config.yaml
model: "sound classifier"
pooling: "mean"
residual_init: "none"
eps: 1e-08
final_lr_fraction: 0.05
warmup_steps: 670
Rows from block 4 of a small sound classifier, named by matrix and row number. Rows with one number belong to one neuron. Each number is 50 + 15 x the weight over its row's rms, rounded and kept within 0 to 99. All counts start at 0. After the name is the row's rms in percent of the matrix's.
After each neuron's rows are labels from the 100 clips, of 14976, where the neuron reaches its highest value: "strongest on" is what is common among them. Only what is clearly more common there than usual is listed. The data: synthesised sound scenes: up to three everyday sounds over a background. In brackets: how many of the 100, against the usual share in percent.
# fc1: MLP up (model.blocks.4.mlp.fc1.weight, 576x192), inputs 0-95
# fc2: MLP down (model.blocks.4.mlp.fc2.weight, 192x576, transposed), outputs 0-95

fc1.442 093:71 50 56 28 42 57 38 74 57 53 48 55 51 27 47 45 55 42 50 59 43 38 58 57 56 43 49 37 45 22 08 29 57 37 44 40 68 45 55 50 56 42 55 47 84 52 33 49 50 46 39 48 40 57 53 67 47 41 34 49 78 62 76 49 79 45 38 40 75 61 50 50 40 44 64 56 59 56 38 61 52 71 45 52 64 34 58 52 42 39 61 49 50 40 62 54
fc2.442 100:38 60 52 40 54 47 57 31 53 31 54 38 43 57 52 52 73 56 24 40 50 45 67 61 43 53 38 52 53 42 54 68 40 69 58 57 42 29 61 55 27 45 41 46 48 61 43 67 47 57 56 56 45 54 37 49 60 64 61 60 35 50 48 54 57 49 72 42 37 59 99 63 43 44 40 00 54 46 30 36 42 55 67 45 34 86 49 62 45 53 30 48 59 52 19 00
strongest on: waves (39 vs 5.6)

fc1.154 094:43 47 46 42 44 50 23 54 50 31 72 41 56 58 59 41 47 50 59 69 54 59 68 36 15 35 41 65 46 26 38 41 36 46 72 69 38 49 74 77 54 67 44 21 77 70 51 74 49 39 65 70 48 41 24 37 74 67 62 53 36 39 41 36 55 36 66 49 51 53 42 78 59 58 29 56 30 53 40 15 59 54 46 44 29 49 42 63 44 37 28 21 32 60 23 70
fc2.154 093:53 59 38 51 49 57 40 45 51 54 25 47 55 39 34 53 44 60 60 46 61 23 48 79 71 59 54 27 62 55 46 65 51 49 23 42 64 58 27 30 50 48 52 47 45 24 40 31 43 43 51 49 35 63 71 75 64 51 33 50 58 51 71 49 43 31 53 71 47 43 01 35 37 47 39 71 86 62 50 65 41 57 62 68 75 79 89 37 42 45 49 72 38 60 69 99
strongest on: number of sounds: 1 (62 vs 33.5)

fc1.19 080:69 52 41 66 64 51 41 64 45 58 36 42 30 11 37 59 14 65 81 41 32 38 41 41 57 62 39 48 68 55 60 54 75 48 40 43 66 72 45 32 42 22 39 56 31 49 24 61 82 33 38 45 53 66 68 26 42 34 39 47 73 64 87 48 41 63 40 76 71 52 29 39 47 38 53 85 73 49 53 61 26 42 46 43 38 60 51 39 62 54 69 55 36 35 44 76
fc2.19 098:60 63 46 31 22 57 53 68 61 42 58 76 61 44 42 44 85 48 38 65 78 43 52 56 58 38 66 44 72 37 37 37 51 52 45 51 38 44 67 50 58 38 69 49 54 58 39 43 48 66 63 63 12 48 32 46 61 76 12 42 39 72 41 35 57 38 47 53 48 62 80 64 35 70 42 23 47 52 42 54 59 41 63 80 50 63 97 64 51 51 37 37 56 52 68 29
strongest on: background: none (50 vs 22)

fc1.234 111:71 41 55 28 25 60 34 69 51 50 67 58 70 45 53 38 61 48 51 68 49 55 50 54 52 31 33 42 48 36 08 27 51 30 50 51 65 43 52 55 72 36 70 39 88 52 41 49 55 41 47 55 43 50 37 57 36 45 42 28 71 54 61 22 68 29 27 41 73 68 42 53 61 58 62 56 48 46 49 48 46 65 47 61 50 37 60 63 44 50 53 34 42 40 46 54
fc2.234 104:33 54 42 52 49 61 46 32 60 37 54 45 53 53 52 57 76 56 28 45 63 42 66 54 40 44 43 46 56 38 58 77 42 87 54 60 46 33 55 55 42 55 49 39 46 52 47 72 41 62 54 74 49 56 51 49 68 52 60 45 36 45 53 46 50 47 54 47 39 54 99 53 42 39 24 00 53 42 31 30 58 56 54 38 38 81 48 62 51 38 19 49 55 63 37 00
strongest on: quiet level (73 vs 29.5); electric buzz (35 vs 5.2)

fc1.543 101:44 23 33 58 62 37 58 60 54 38 42 23 25 28 44 38 52 36 74 41 61 49 62 55 33 55 25 71 32 55 51 56 57 59 62 66 59 63 55 57 25 48 53 63 57 54 57 66 78 57 64 56 33 43 40 44 61 40 33 59 64 44 35 52 58 62 50 58 62 65 34 57 37 30 50 75 63 67 33 51 46 50 71 67 61 48 56 57 52 68 33 55 54 58 26 75
fc2.543 093:58 63 60 36 67 57 30 36 52 59 42 59 45 48 30 62 56 63 62 35 28 38 43 62 67 43 52 22 62 66 65 70 50 43 26 35 53 45 34 41 47 47 48 36 34 29 62 45 30 31 51 27 63 69 74 68 44 52 46 41 74 58 37 39 27 27 50 53 25 44 08 31 43 81 73 75 74 52 56 75 36 53 44 56 54 42 47 38 54 53 61 58 23 30 61 99
strongest on: background: none (54 vs 22); fly buzzing (27 vs 5.3)

fc1.175 086:56 40 73 62 49 44 50 61 60 45 66 75 45 81 72 30 65 45 83 61 39 79 59 32 40 49 57 63 70 47 53 34 43 35 69 66 53 40 59 68 54 38 72 44 51 58 61 73 56 41 37 39 56 19 34 52 50 51 62 60 57 61 33 39 60 48 41 29 73 70 11 64 83 41 70 93 51 43 45 51 27 55 52 65 58 64 49 66 52 89 35 44 49 14 30 81
fc2.175 091:72 66 58 30 35 64 62 52 42 63 60 67 71 29 50 76 54 54 22 45 45 24 34 90 71 39 51 47 53 55 41 31 56 44 34 33 58 53 39 32 46 65 39 57 48 42 49 38 55 42 49 64 34 62 71 70 40 54 27 39 51 56 75 38 59 49 65 47 62 71 26 21 45 46 53 63 37 64 54 77 51 46 77 69 73 48 83 27 51 44 71 54 81 52 78 86
strongest on: background: none (78 vs 22)

fc1.93 099:59 48 75 32 27 48 23 59 52 53 64 71 68 46 56 48 52 41 53 63 42 58 54 51 49 35 41 47 53 22 05 27 65 41 52 41 59 44 55 59 56 35 84 43 92 52 46 60 51 50 48 43 47 48 54 60 36 38 42 43 59 55 50 30 68 27 35 37 72 54 39 58 51 59 62 54 51 41 52 52 53 61 33 64 62 38 46 55 45 56 52 44 41 34 57 61
fc2.93 105:43 59 36 54 58 57 59 38 55 36 51 40 43 49 51 56 72 61 25 56 57 40 61 67 29 60 39 59 57 38 55 72 44 68 69 62 30 37 53 51 37 51 42 46 55 62 47 52 52 58 59 68 32 56 40 63 61 56 62 58 29 49 72 51 61 50 54 36 40 52 99 55 50 22 19 00 51 44 39 38 63 56 61 41 38 77 43 60 48 29 33 37 63 62 43 00
strongest on: quiet level (71 vs 29.5); electric buzz (32 vs 5.2)

fc1.212 106:26 27 31 69 67 25 54 63 44 59 54 25 28 48 55 33 42 22 81 38 60 56 38 20 50 70 31 79 22 66 72 49 61 65 70 51 46 66 49 46 33 45 51 71 41 60 52 62 70 76 66 52 60 34 39 36 54 49 67 68 62 26 28 69 53 55 52 62 46 46 26 63 60 28 44 83 58 25 46 49 48 43 52 42 48 54 36 49 61 73 24 60 68 55 36 75
fc2.212 104:60 47 44 30 41 56 60 76 38 49 40 52 39 21 50 38 61 38 28 59 54 61 43 37 57 50 50 23 36 37 22 27 69 40 27 34 55 69 42 39 76 33 77 67 66 25 29 56 60 61 40 31 59 46 80 34 47 45 37 26 62 61 52 46 54 55 26 61 70 43 50 31 48 47 72 56 54 71 54 61 64 39 52 59 63 55 49 51 65 55 60 39 43 44 51 47
strongest on: background: none (66 vs 22)

fc1.512 137:38 25 37 36 51 46 69 68 40 53 49 55 46 60 58 06 65 18 52 56 76 64 42 46 42 45 20 42 28 44 42 39 58 63 54 45 48 57 48 41 52 39 84 67 92 48 52 55 55 77 69 57 51 63 51 45 56 50 45 51 44 47 24 52 59 66 48 57 60 34 42 59 48 37 43 57 36 59 53 43 66 45 48 44 45 47 41 43 62 50 37 47 68 64 46 59
fc2.512 120:49 28 52 50 45 32 42 61 24 99 43 31 42 42 62 33 61 41 59 58 48 64 04 43 44 56 51 50 43 59 41 38 51 30 61 40 47 40 46 54 64 39 67 60 43 51 38 63 46 47 38 30 69 51 54 37 39 40 62 29 48 47 49 55 56 49 25 52 64 45 32 63 58 40 75 64 51 57 99 39 49 29 46 32 41 47 29 31 55 56 50 35 49 41 35 73
strongest on: number of sounds: 3 (62 vs 33.2); background: none (57 vs 22); speech (25 vs 4.9)

fc1.335 111:62 51 65 24 29 59 32 66 57 48 70 54 72 45 57 43 53 42 49 65 48 60 59 51 46 26 44 58 41 26 02 17 51 33 53 50 58 52 59 57 66 37 75 48 82 61 34 61 48 42 40 56 40 44 40 60 33 50 36 35 64 54 52 25 82 31 35 33 73 47 48 55 57 52 64 58 51 46 52 44 59 60 48 56 56 30 55 60 38 61 59 45 47 38 43 54
fc2.335 108:30 64 32 58 54 60 52 34 48 39 55 43 44 45 51 52 73 52 34 54 66 33 62 61 41 51 35 55 55 37 52 80 47 73 67 58 33 46 61 60 47 47 48 48 49 50 48 58 51 68 66 71 38 58 39 49 71 63 60 54 31 52 58 38 50 50 58 39 44 56 99 54 53 34 17 00 48 46 32 35 57 64 66 42 32 72 45 62 56 43 20 44 64 57 25 00
strongest on: quiet level (73 vs 29.5); electric buzz (37 vs 5.2)

fc1.103 109:48 37 38 28 30 38 60 54 54 48 45 43 51 11 49 36 68 33 69 58 43 58 50 34 55 29 06 39 36 36 27 26 42 48 67 68 47 49 67 48 61 53 80 70 74 56 37 76 41 58 48 59 55 62 45 54 43 71 40 34 52 57 30 39 94 40 23 40 54 41 14 53 54 26 57 87 49 53 46 46 53 68 51 51 50 51 51 61 40 59 37 53 54 57 12 93
fc2.103 092:57 42 65 53 70 56 69 52 25 67 52 48 43 32 54 61 62 51 39 48 40 53 26 35 65 73 64 31 37 76 62 40 54 56 42 16 54 62 42 31 45 28 54 65 18 45 55 25 66 62 40 28 86 67 66 16 48 47 67 40 75 59 50 61 50 62 52 48 56 65 68 31 59 51 73 48 50 44 80 66 39 23 32 39 54 50 48 26 74 46 66 49 58 30 69 37
strongest on: number of sounds: 3 (66 vs 33.2)

fc1.198 087:68 46 52 33 47 52 39 55 55 43 42 55 52 27 42 44 56 54 57 43 50 35 48 64 51 39 38 43 39 28 08 26 54 39 38 62 58 51 47 50 55 45 62 47 90 31 53 38 53 48 37 60 43 62 54 70 45 42 27 57 78 54 64 46 80 33 45 46 73 70 37 43 42 58 67 63 73 57 47 64 56 68 48 71 60 41 57 53 41 56 51 54 55 40 58 53
fc2.198 097:27 66 39 58 45 58 45 48 62 37 60 44 41 59 46 54 68 50 25 44 56 35 61 52 38 40 43 67 62 45 61 69 33 80 60 60 27 30 66 54 40 45 43 52 44 58 50 76 48 64 53 59 41 60 34 62 69 53 60 52 36 52 47 46 54 48 64 34 35 55 99 60 51 35 34 00 50 41 43 28 61 51 65 41 38 74 41 55 46 49 30 42 63 48 32 00
strongest on: waves (34 vs 5.6)

fc1.478 087:52 54 66 46 48 31 28 56 75 29 71 53 53 43 61 53 12 50 83 59 54 56 65 22 46 26 28 82 39 35 62 38 28 42 62 72 39 33 69 71 60 52 42 33 58 72 58 67 30 32 46 39 59 27 26 61 50 62 61 41 38 30 42 44 40 24 55 15 58 40 05 67 45 51 47 85 70 26 33 41 48 75 20 38 34 22 32 65 22 76 51 37 39 49 27 82
fc2.478 094:62 58 42 52 60 67 40 66 61 24 30 54 40 33 36 34 53 42 19 50 38 48 58 60 70 75 55 21 58 38 36 46 56 49 25 53 64 51 26 44 54 52 61 58 60 16 36 23 61 72 44 57 41 52 70 50 49 44 37 47 47 54 53 67 55 47 49 68 63 56 93 35 49 57 55 09 54 73 26 79 56 72 67 58 58 69 67 55 47 32 61 73 40 38 67 01
strongest on: background: none (82 vs 22)

fc1.280 112:60 44 66 27 25 54 29 73 58 49 64 63 72 48 59 39 59 47 53 68 47 63 52 58 52 26 43 46 46 27 04 15 54 34 51 50 57 41 63 63 75 37 79 40 91 57 36 53 49 42 40 53 37 49 45 65 28 34 37 35 59 53 55 23 77 41 30 36 85 60 46 53 49 60 55 60 45 56 54 53 51 63 47 52 62 40 60 59 40 44 50 44 48 34 41 52
fc2.280 111:27 63 37 55 55 51 44 44 62 38 51 48 41 48 52 50 71 60 30 55 50 43 65 62 44 51 37 56 69 34 55 69 38 73 58 63 39 40 62 56 36 54 49 51 48 60 45 56 49 64 65 62 43 49 45 52 64 67 58 56 32 46 67 45 55 52 58 42 35 47 99 55 40 38 19 00 52 39 42 36 58 59 64 41 36 80 49 59 47 28 22 48 58 65 43 00
strongest on: quiet level (76 vs 29.5); electric buzz (37 vs 5.2)

fc1.392 128:45 27 34 43 58 44 61 59 45 57 47 42 45 56 55 10 63 18 54 53 77 64 49 42 45 56 28 57 34 47 33 40 51 71 60 46 36 56 46 49 47 48 80 64 86 48 42 56 51 91 78 61 38 59 46 40 69 48 51 51 41 52 34 47 51 69 48 58 62 35 49 57 50 33 36 55 44 55 56 40 66 43 51 37 49 45 53 43 60 38 26 45 75 64 40 56
fc2.392 121:55 26 55 58 38 36 50 55 41 99 54 37 43 49 64 45 56 45 63 58 44 67 15 41 52 57 42 59 39 64 51 20 63 26 59 50 57 52 52 57 71 39 66 57 52 61 41 63 60 43 32 23 67 36 49 35 32 28 54 23 68 46 35 58 44 57 15 49 62 47 41 60 60 38 74 66 54 49 99 53 38 29 40 36 52 36 44 36 50 70 65 30 44 31 35 64
strongest on: number of sounds: 3 (64 vs 33.2); background: none (54 vs 22)

fc1.189 068:60 50 75 32 25 59 45 70 75 64 73 75 64 47 76 43 40 53 70 87 43 73 46 26 47 28 38 56 36 40 60 33 58 21 67 41 34 61 47 72 59 47 57 38 63 55 20 70 56 45 37 53 52 24 37 63 29 60 48 24 51 43 36 29 28 51 38 44 78 18 39 59 63 52 75 66 36 58 63 47 61 69 47 40 30 33 51 55 52 31 44 20 35 38 39 68
fc2.189 071:37 31 39 72 74 21 70 42 52 43 46 47 26 40 37 23 73 29 09 48 59 55 60 51 48 79 53 29 51 78 55 56 48 53 65 46 51 59 51 31 31 61 50 59 54 31 24 26 59 84 65 47 57 68 38 27 55 30 55 68 45 69 50 63 38 60 72 72 49 55 81 49 32 35 21 30 61 46 38 54 49 40 39 45 43 69 44 48 67 63 37 59 43 51 76 28
strongest on: number of sounds: 1 (88 vs 33.5); vacuum cleaner (33 vs 5.9); first sound: bird chirping (26 vs 2.8)

fc1.180 098:68 48 69 44 04 41 41 74 59 46 83 71 74 55 74 35 56 42 57 89 38 72 54 20 28 21 38 71 39 47 31 24 53 34 64 56 49 39 65 68 73 47 61 45 67 64 27 73 47 48 41 43 53 28 38 62 35 58 54 27 47 40 30 26 68 45 34 32 60 38 36 57 50 58 62 62 28 31 44 37 61 60 41 38 32 49 42 71 44 51 39 24 38 38 38 63
fc2.180 091:26 56 14 53 85 47 59 43 45 39 37 50 40 41 56 27 55 42 42 55 67 50 59 71 36 67 51 47 62 48 51 69 42 74 67 47 28 67 47 60 26 46 68 47 65 38 49 31 56 81 61 71 49 56 44 38 77 57 48 73 27 64 65 66 50 54 88 75 44 66 86 55 42 61 14 35 49 78 45 40 63 51 74 55 33 82 47 61 66 45 30 55 66 74 66 13
strongest on: number of sounds: 1 (84 vs 33.5); bird chirping (29 vs 5.2); first sound: bird chirping (28 vs 2.8); background: vacuum cleaner (26 vs 5.9)

fc1.340 116:45 25 38 32 61 41 72 58 46 49 42 50 46 65 53 25 65 22 57 53 65 57 43 46 44 53 14 63 28 45 34 56 49 64 57 53 43 63 46 42 42 51 81 75 91 52 51 51 55 82 66 63 46 54 54 48 54 63 50 54 50 45 27 67 75 63 46 55 62 34 40 60 54 31 40 53 45 50 52 46 62 49 59 44 43 60 55 47 62 47 28 56 73 59 42 59
fc2.340 108:48 30 66 48 39 31 46 64 26 81 52 37 59 48 68 41 55 38 62 56 47 70 28 42 44 51 56 53 42 62 46 31 47 29 47 37 49 46 46 60 73 42 63 50 53 51 39 58 49 43 28 17 73 44 55 33 20 30 66 25 63 39 42 52 46 42 31 44 66 50 13 56 60 54 82 73 45 61 91 60 50 41 38 27 43 38 26 41 55 55 67 47 45 31 27 83
strongest on: number of sounds: 3 (64 vs 33.2); background: none (47 vs 22)

fc1.26 109:60 42 70 32 31 59 35 75 45 61 59 61 67 42 60 46 55 54 49 63 51 46 41 54 52 34 45 48 41 34 03 17 62 35 47 56 65 45 57 54 65 41 63 39 86 45 32 53 50 46 42 46 33 54 46 62 36 41 36 36 62 59 54 26 81 38 33 45 79 54 41 51 57 53 74 55 52 50 53 55 57 68 45 55 56 32 64 53 45 47 52 38 52 32 54 53
fc2.26 105:31 62 38 47 62 60 56 39 61 35 48 48 43 51 46 50 76 60 24 50 56 46 65 62 40 54 38 57 57 38 50 75 43 74 58 65 33 34 55 47 39 49 41 56 48 55 45 63 47 56 62 75 46 62 49 56 65 57 60 55 44 58 50 53 51 50 57 46 40 57 99 50 51 35 19 00 45 48 43 35 63 50 48 34 29 78 45 60 40 51 24 38 64 58 42 00
strongest on: quiet level (71 vs 29.5); electric buzz (33 vs 5.2)

fc1.21 118:71 30 55 60 40 51 64 85 45 47 36 58 47 38 43 40 76 41 49 40 28 56 42 43 59 71 38 44 46 62 37 30 69 33 43 48 73 67 38 30 48 39 78 69 56 43 35 56 76 50 34 44 59 52 58 45 30 24 51 39 79 82 56 66 70 70 32 64 67 53 43 43 58 26 74 58 54 69 51 68 23 41 47 54 64 55 69 40 57 66 58 71 46 28 38 56
fc2.21 106:33 61 49 43 63 81 47 38 56 34 44 30 65 58 41 68 47 65 54 35 37 38 67 32 80 37 28 44 39 49 45 65 40 57 25 67 37 23 56 30 44 68 42 46 44 52 37 59 35 15 31 63 45 81 73 74 31 46 57 47 49 37 43 36 58 21 49 29 29 62 24 26 20 23 49 57 56 19 34 66 49 64 40 40 19 57 45 58 35 68 43 47 78 47 42 77
strongest on: quiet level (59 vs 29.5); background: none (51 vs 22)

fc1.96 113:63 26 48 33 33 46 55 64 65 42 51 66 54 34 61 28 57 34 67 59 44 71 61 42 47 37 35 50 42 39 24 18 51 42 63 63 55 47 65 60 66 43 77 58 90 53 38 72 50 56 39 33 49 46 32 44 43 48 34 34 55 63 41 34 85 55 29 38 68 58 13 57 63 40 63 81 47 47 44 48 47 56 61 78 51 55 67 63 60 53 45 46 46 41 25 75
fc2.96 077:52 36 74 60 54 50 76 61 30 85 71 40 55 60 58 60 49 54 01 44 48 58 24 42 60 48 48 55 65 95 63 17 49 27 59 27 68 65 35 40 72 51 63 55 40 61 68 43 69 38 46 54 61 66 62 36 40 45 40 26 60 63 59 53 52 71 44 51 53 44 67 60 40 47 64 23 51 49 80 33 41 36 58 52 46 42 52 20 51 20 78 40 61 58 79 33
strongest on: quiet level (74 vs 29.5); electric buzz (30 vs 5.2)

fc1.165 091:72 18 64 40 43 56 61 72 56 45 64 60 57 53 66 42 46 36 46 51 34 65 60 57 53 45 32 58 47 57 36 17 61 24 49 62 78 61 49 47 59 32 67 64 62 56 41 44 68 31 38 42 60 44 52 69 28 34 57 40 82 44 50 56 77 46 23 30 74 55 54 50 75 36 86 41 50 60 53 62 37 66 55 52 74 55 46 54 34 42 54 42 67 33 54 43
fc2.165 106:30 54 52 63 62 48 46 35 45 29 54 45 33 60 46 42 54 48 38 60 50 67 59 37 37 65 48 47 54 53 58 74 41 58 58 60 27 49 52 53 46 53 60 47 48 54 52 60 56 53 50 54 65 46 52 51 46 56 67 64 39 48 40 51 49 49 55 55 19 47 99 59 54 36 45 01 47 33 42 36 41 48 42 42 27 57 30 60 50 59 33 47 58 44 49 00
strongest on: quiet level (70 vs 29.5); number of sounds: 1 (67 vs 33.5)

fc1.359 113:53 46 65 20 27 53 36 75 54 54 62 66 76 54 58 48 59 49 53 76 48 53 52 56 46 27 40 49 46 26 03 25 56 32 45 54 58 49 51 50 65 35 75 37 91 43 37 55 53 51 37 50 42 53 49 65 38 43 42 38 64 55 59 30 78 33 33 43 73 65 49 47 52 56 66 57 36 60 48 49 65 70 34 60 47 38 58 58 44 53 52 44 40 37 49 62
fc2.359 108:34 57 38 46 58 56 47 27 65 31 55 45 55 57 53 50 67 55 29 50 59 42 70 58 45 53 42 55 56 40 51 72 44 84 62 60 40 40 57 50 37 52 46 49 47 51 49 55 37 66 59 76 49 47 47 49 71 62 63 50 35 53 68 44 51 57 61 45 34 52 99 58 50 33 15 00 60 40 38 34 58 55 58 40 43 80 53 61 42 40 21 46 56 72 44 00
strongest on: quiet level (72 vs 29.5); electric buzz (35 vs 5.2)

fc1.320 121:42 29 35 41 65 40 65 63 47 56 42 46 42 59 50 13 58 28 48 55 75 59 45 46 46 53 28 50 30 50 32 50 51 69 55 49 35 61 51 49 50 46 70 68 85 42 43 47 47 93 78 67 42 48 50 41 62 57 40 51 42 39 23 60 61 77 52 59 65 38 42 59 41 38 32 52 49 52 60 42 73 48 51 37 40 44 53 49 62 36 17 51 69 63 44 55
fc2.320 110:55 20 58 56 43 33 54 55 44 91 59 36 45 58 71 43 52 31 59 65 36 73 22 40 49 59 44 65 42 66 39 38 57 22 61 43 52 60 53 59 69 38 61 59 47 59 46 63 56 33 32 19 64 38 38 46 29 11 52 33 69 39 41 62 61 72 23 43 70 35 32 66 60 38 77 61 38 41 88 36 41 39 29 36 44 43 34 34 60 60 47 44 51 35 44 69
strongest on: number of sounds: 3 (62 vs 33.2); background: none (53 vs 22)

fc1.553 082:45 60 50 54 53 48 31 45 42 53 67 55 48 55 68 56 43 56 77 66 52 63 51 39 26 39 33 76 49 57 56 53 22 51 64 45 29 49 63 68 70 56 49 41 44 77 64 55 48 24 47 52 70 42 25 31 63 48 78 51 42 43 61 41 45 51 45 59 52 88 20 67 60 52 38 78 26 24 43 39 54 34 52 21 19 52 32 58 61 32 50 28 31 62 36 85
fc2.553 085:71 59 58 48 48 67 44 46 35 48 42 48 58 50 47 52 51 61 44 43 26 31 31 65 85 50 50 37 54 53 34 51 49 40 18 31 39 48 38 16 54 51 53 53 40 31 39 51 48 54 26 45 44 94 79 55 30 44 40 32 61 73 52 29 37 50 36 56 54 69 00 16 41 39 88 69 67 34 68 69 39 38 45 38 52 39 68 25 67 60 57 58 54 32 58 92
strongest on: fly buzzing (25 vs 5.3)

fc1.113 072:74 39 53 32 48 66 41 72 45 61 66 61 67 37 57 31 08 56 58 47 62 49 51 43 55 39 21 65 52 26 34 34 64 44 61 38 69 56 56 53 43 36 41 56 73 55 32 73 77 47 51 56 33 44 52 39 62 47 37 48 63 51 65 43 48 71 32 50 72 62 21 49 74 33 59 70 40 32 54 41 48 46 46 56 46 55 49 51 61 25 38 41 57 37 34 73
fc2.113 064:44 50 56 69 62 37 64 51 52 46 54 51 56 33 38 52 80 64 25 54 68 46 44 47 54 47 43 44 68 48 48 81 46 61 68 54 22 51 32 54 15 32 70 59 41 48 55 43 42 79 63 55 49 44 45 48 47 58 50 60 35 56 41 51 63 59 38 40 37 32 78 49 31 32 32 27 50 46 50 51 42 37 58 59 61 66 57 47 66 67 29 61 64 58 73 13
strongest on: number of sounds: 3 (69 vs 33.2); quiet level (66 vs 29.5)

fc1.159 079:71 41 61 31 45 57 37 74 64 52 41 46 69 40 35 46 33 48 64 36 48 50 54 47 59 40 43 41 51 15 11 35 62 42 46 43 67 50 51 53 42 26 57 42 96 41 42 42 59 56 37 40 47 60 53 65 49 51 34 65 68 53 66 47 72 31 44 51 63 60 36 54 44 44 62 67 63 45 41 57 54 70 43 58 71 39 55 59 32 72 51 62 57 40 42 67
fc2.159 091:38 58 33 54 43 55 48 30 51 43 64 41 53 41 49 55 68 47 46 44 50 46 63 72 30 51 47 67 59 48 51 67 35 78 67 53 38 23 69 53 31 47 45 51 46 53 33 73 46 60 52 65 46 61 39 48 63 37 53 38 44 52 46 53 56 53 57 35 47 51 99 66 49 33 24 03 44 36 40 33 60 48 62 37 42 75 40 58 51 43 43 40 81 56 32 00
strongest on: waves (36 vs 5.6)